A small audio frame classifier, trained from scratch: depths [3, 3, 3].
Rows from block 5, named by matrix and row number. Each number is 128 + 24 x the weight over its row's rms, rounded and kept within 0 to 255. All counts start at 0. Numbers have three digits each. After the name is the row's rms in percent of the matrix's.
# convs2: project pointwise conv (model.blocks.5.convs.2.weight, 120x720x1), inputs 210-244
convs2.0 097:105139155178127128132160102138159112140115133138122118117120111108110082124132155072101094130057132148106
convs2.1 099:105114084127098101127117177120122112129136136127167130138121117144141096118115142154122135105133110140134
convs2.2 102:140122106115123130134148130095042104137137114095116122081103134069131104091129116188149111148117121117115
convs2.3 098:115143169080163138128138096158154100128157121150077125147126149147150154118138154184120119126126146095131
convs2.4 101:136123166117101149122108136058156152123111119114131113147139109153136135132138113135127056151099137161123
convs2.5 098:149105127141093143131145115086135106148122126136122116141183106101114132113097108162136066105120139155123
convs2.6 100:141137098137104141129165087144067109121137162128117123102147127133134142119156120160133114147155131183129
convs2.7 097:137136131140130133133115095103122090144132134128157138117110180112132076150133125109095166150152136074114
convs2.8 097:140159169140164112128123156190132129108127151131096131095127151116130158136135112148133130152083119130150
convs2.9 102:137147120149092147118140141138137157120154095125103124138133165111090059131122146112125149139167133113125
convs2.10 098:110127078152127124143156181110194137141149118110080123110131080088114127113153113137124114146168167165115
convs2.11 106:169147109088146114124105130164140118126129106105147121198134137107130121111132137144104089122142162178131
convs2.12 102:101144114135122108138128125089132116139131180134104116106122144129108083159122121200132176168106089144130
convs2.13 100:115131152125138151128159132147126115145140121124040140168122139147118164105141113133093085114147085103126
convs2.14 103:134119141180130113120128137094119151118116139111149121111142131171126065100120131116129142130147152154141
convs2.15 101:130116090127115119121158106116123125129121145154119128096152141087136178100133109151157117120096147102130
convs2.16 098:114131124134133132141138127130159153126094136110153127129105156168155118124150105097155080095097095087131
convs2.17 102:135138126137140134130148137153139119116119143127163127140108144117115138138142165217157154128103171112115
convs2.18 102:145157070091135149126119156141182119137124082123124121115112137184116124146106148083112103164134127122116
convs2.19 102:099136149158153119135150163148175072123149147136135120124118125160133118117112110166108167147065199147141
convs2.20 097:129155081121174124131121117094100101149147155128128119138109132116137105128148113155112105105142117147129
convs2.21 102:150096128113135129138125152137101161138115124140198130147131124146144072113114120171145154116138161160128
convs2.22 102:106115099132191128119134179140153107126152099127118139133133130174118134150145137185138104132122129148129
convs2.23 104:140116116146191111128176130119127099116111159138159124160138078084126110138118111085130151115059088120129
convs2.24 096:093151107163129112132130103129116107117132091124132115094122144147132157117133158124121097096087047099136
convs2.25 102:131157100101122119130131105129135093135130122125143126157117138107146121157152146158135117103125117122147
convs2.26 103:119125195169098103134132163099132100140101127106105129161131156129131152132124132107114191154097139122135
convs2.27 102:154148155089150167123109120096133106131135115107165132108106140158126087107148136123102156142158128136135
convs2.28 097:103137088149149120122144138156105125122137164143111140115120097117136145124143112164104125130142115080123
convs2.29 099:142141118152146134135131075132132114142127122128138135113130125126152136146129163158133106089063134138122
convs2.30 099:147118109138172098112141112148133140163140154154098129136140132096111086134144172140133122179125107166099
convs2.31 099:120154120098097094128128119126136104130143115133135141143146147125133120122125115138164085166096145070123
convs2.32 102:149102082158135141129102086137131151120116076150149133105146155117100151133117135095112108141155155081116
convs2.33 097:101151154158125114130096116128082105123116130138112126105133153145106129142141126077140066141117097194122
convs2.34 103:176130137132141123129122093167119144136156170114143116092113146153139127152146128147123104114116157093131
convs2.35 098:143134167167177138125103119119116103125183084132120125112140100175155125114116109120129105156174126115128
convs2.36 096:137114176157100136119096105131172116117142123141075128155105132104150151138096133112127101137120195135133
convs2.37 100:140141138112176135127119158135106165143112136153159131122110091133110132110152150155127085077133120087141
convs2.38 098:129124125163124121138088143140137129131121078140117134127105145127121178149145125149148093176134135139117
convs2.39 096:099178172154159129131166118140165120132134097148126109142127155104115142094113123156150129115119145088125
convs2.40 099:102107149149147144125120120116077142135113125117142127110147136099134125142119114120090105125137089106130
convs2.41 103:126135118144143144134132128095190179124130160116139133146126121109130151146118139126083063111101106157145
convs2.42 101:211139162104108163126105105106098103125146149120144122154133109124138077155121074163160157092121077127116
convs2.43 099:144105143118132149125155146108103125122124186128157129149136122136148174153121098107119136111164081130119
convs2.44 105:149138095110144149132141129091156133136130125137161134144130112172136158126160112128148120104120139174122
convs2.45 100:113147144130090137133140096127113121144088104143177121068145140141137113153128138179142123122141084128119
convs2.46 102:148102175105113141118121138130199105120137104147196139131100140132141106136142123155101196135107153106127
convs2.47 100:137121162131098142129121124108123125122120127130113132098133157166132131146125101180091134103104108182135
convs2.48 102:110106140122176143132113133096116148135108092149159122119137126118100117112139146124121109125136096162118
convs2.49 101:117107114120164107126151143135126151129140090104109117125140081123117111123145127157122118098157142143127
convs2.50 101:153116090134109122122120116104176123125137132109080125099147133162148150091118167120128158119078116018127
convs2.51 099:159115132061115117128125153094103109122138148115124128168131133132123161131135145082101090150123110175123
convs2.52 102:138125059124143124130104141167153085126149092110130139142100120135128092116134129165148107177110122088127
convs2.53 099:111097119164103117134128163100088070137137126122132125148179086111148131121115145116128104141095165129118
convs2.54 100:067149142147150123123125124073128151133116121161136125141153110139123156067115119121110058144158148159114
convs2.55 099:131119125135113083133108109103169119121116100126060129140148122124118135142109126128140155118141145159134
convs2.56 095:132102121079145159128155118116139167133111118142112134134095132098113129132115150058159150100120108146136
convs2.57 103:093108123183179136127168092112133071118121140145111122159131148163115204155118118060094051082080156199114
convs2.58 100:146106127157145125128126121164157127130152150117142118118138121091136143103142115059124123123123108142135
convs2.59 104:179115121125130144124119133105148126144107113155156132135153113087135118126134133123120045189094138141128
convs2.60 100:116145117142171108121128173135081142119126135109159126117130147106119125134135121128112075187116120105136
convs2.61 101:108140120136131143130174162184154127118126154138111127126140117134139133122126124091146107116082075135133
convs2.62 100:140139130152076163128102077107117170131128144139159122153126112188128130144103125172125116097077161104126
convs2.63 102:144136132150150108125106117114094143117140125122123123128103143115135145082129131109124148163060095168144
convs2.64 099:079126193121153125133126098151066137119143143141176123144165109127146089135136154103138122117112103135108
convs2.65 097:140144144122113132127139151096176101115135157108108119133114135060140113099124077132131127125145149093134
convs2.66 100:096133152152154102117111106138138164139121059121118127112126139115108159155168123120132149149101136140143
convs2.67 099:099161109173103125131095084169178111122113093142124134132126110153161170141110144128108074099158098128135
convs2.68 103:109098095142118127128120172150184102133129133141099133095129111111140111105153119115137132128085132156133
convs2.69 101:103144135178115143128122134134104134137130164124129131132107131186121035117126124122134108153116105075136
convs2.70 101:151150160140146137124116151141112067121118119126170116130128133120124105132106107100131130129128120104122
convs2.71 099:086137109071172114134147105103091099114116170132107134132114154195112077125110126151101150105121148098138
convs2.72 101:133149167138121147126110118091116183136131166127136118126102143168130114144119124113159068137208170150134
convs2.73 099:156121103138129127117086117166134118123147180113114113123109138102125130114110140131118113120127151141116
convs2.74 099:075164094117148150133117118144137121146115160104159117168121111103123131137125135165110179168166216108131
convs2.75 100:123124119121134116128109121098153121137078076130136128119142107119139115115126132104152117162117082111139
convs2.76 102:109087143126119117123155156075145134117126136139096142124146114143123171102121158107161142123111122156131
convs2.77 102:167151119144100122135117151108117147134134103124126141122139108089125139120138129072140081164127152131134
convs2.78 101:134157151088161086126137107144140140126147088129137127117117115149138144122133116124137153055152140183119
convs2.79 093:145122153065120077137160122162115102136125128120132134116108128107142121142123120127142153104145103113139
convs2.80 098:148123157113148111129112155151139139129129134125127125126121124144118096105136141097130065164122123166127
convs2.81 097:165142064160084145140131098150135082142118144162123116135116126126128103121121136082136125118097077177137
convs2.82 097:123129130167092147131113132116119081122132102138153131147104119134091149148147148077150157121122145190116
convs2.83 103:118133104132110146114082153105086181128128093132124128121136112093105113112120135115174180129171114153142
convs2.84 100:086131190161171123129126089107133186123097095108098130120120114120134146132127090094134121071108131092130
convs2.85 104:167115182147130148129118095153129108130103128136107128111142099138158113083128141088107169084107091108127
convs2.86 097:148093118159129136124111132063122160140158090125129139133132132139107132153126105121164159145146166125126
convs2.87 102:072121080138107160114127132099127157129119120135140131136134136125107106116125166158136174048072177186124
convs2.88 102:156139203112125136135136075174170120138125108137092129127125119080166140124134135146124120121153129112123
convs2.89 099:103124104116115123130102135129159140138128132128133127130128130134127103114141162152130125110117086119120
convs2.90 099:069103135147105118123113139105131172129127136115115127124122112169114072139109115087117136126136138118134
convs2.91 098:130121112107129112126136118122177058118146071140088130173143143126139115061145140122119209152148105121127
convs2.92 102:113160100182080144133088129138099132126106119127122135132128108150117145131135099160137099128151155153130
convs2.93 098:130155103151115126128096147138155100131123130119116131148137146165093090128125145116114100177139142158139
convs2.94 097:168143175139110123127124145090160129130135171120085131159144126112138126130124087169132155163163169189134
convs2.95 100:133145150098119102138169146137141114135132129111122132114118116125142135130135138170129128085151101104131
convs2.96 098:134173120114122129121145146194117185120111175115106123154146102147117150132112154171137090118144174165131
convs2.97 097:068149104160150113134136112108147163121136159143113117139141104081094166128108133089111131128118111148119
convs2.98 103:153135098109132158130151103145110136144115114143142127109143142103113068101120148099125098113151155140119
convs2.99 102:133105128105129145135091079060153092120110137116094130103126119175145107149141096102120123093117130135128
convs2.100 098:072146151127102152137139140139144141119129099145174131133131133135132146137137131120104160163095136087142
convs2.101 096:116093108111130102121154124108187118132118102138162138108108152083117105166145152099115123134118159118121
convs2.102 104:118151125176128164132105113122099164138128145133144127100156118119148129131146138132096179091072150046127
convs2.103 097:110138153103114152129108133122088135126111126123136121126144121150108116139141127185120102090091090153128
convs2.104 100:125113096114176102133112115095135168126117085119130136162092121131145072148125133127144100099155084124138
convs2.105 100:111160178141183120130156140112168202129122141111115131116101160112157165107139113094144083110143105120126
convs2.106 100:135144172126065148133118105123152143119104104112140116109137104113138096143143075208128135138168103153126
convs2.107 095:127132195155105142130147066118124104136105147108178116146131143133137116122121111125135112135072106057123
convs2.108 101:100062183080121116117124080126123099115124150112140150096114126139133117122137139182145093117090155130131
convs2.109 100:146103056157133154133123139112144114131121128127126134115135126166134168127140124119116138131104126156126
convs2.110 100:114119167146140097122117143167114135123120130138139150162125137079121132131127133102116120100095108111122
convs2.111 105:144134063099122146128106138170084135131138161131136118163112134136119110157114131136152138112141115127114
convs2.112 098:127119083080116151126133145118111095133131074108119120122124114139166139105106119097138142107106121041126
convs2.113 099:120143162095093100142129121124104128136114137141153114137110132100146132139134106131141139112080076114127
convs2.114 097:136115146152184114121121117087108084123117109127101132171123154112121118106150133133130114156161115169140
convs2.115 101:123157083126114148133139140146156114131131080123119129130146125102132152128112121073149124058130095078133
convs2.116 103:121129083083147143131154131138131165136106171127121119125129119081108160116124160141106099124138117068130
convs2.117 100:143143119160140123126152177133126126129141120113115122126156117144104093128114118184137090111129131183143
convs2.118 101:144112119172120103134124161142191146124120078135146113145150097102133159105140115033168146114113111095131
convs2.119 098:137140129096156136138099137086136150133134169115082127168135124111103153105139120147118143093159140212127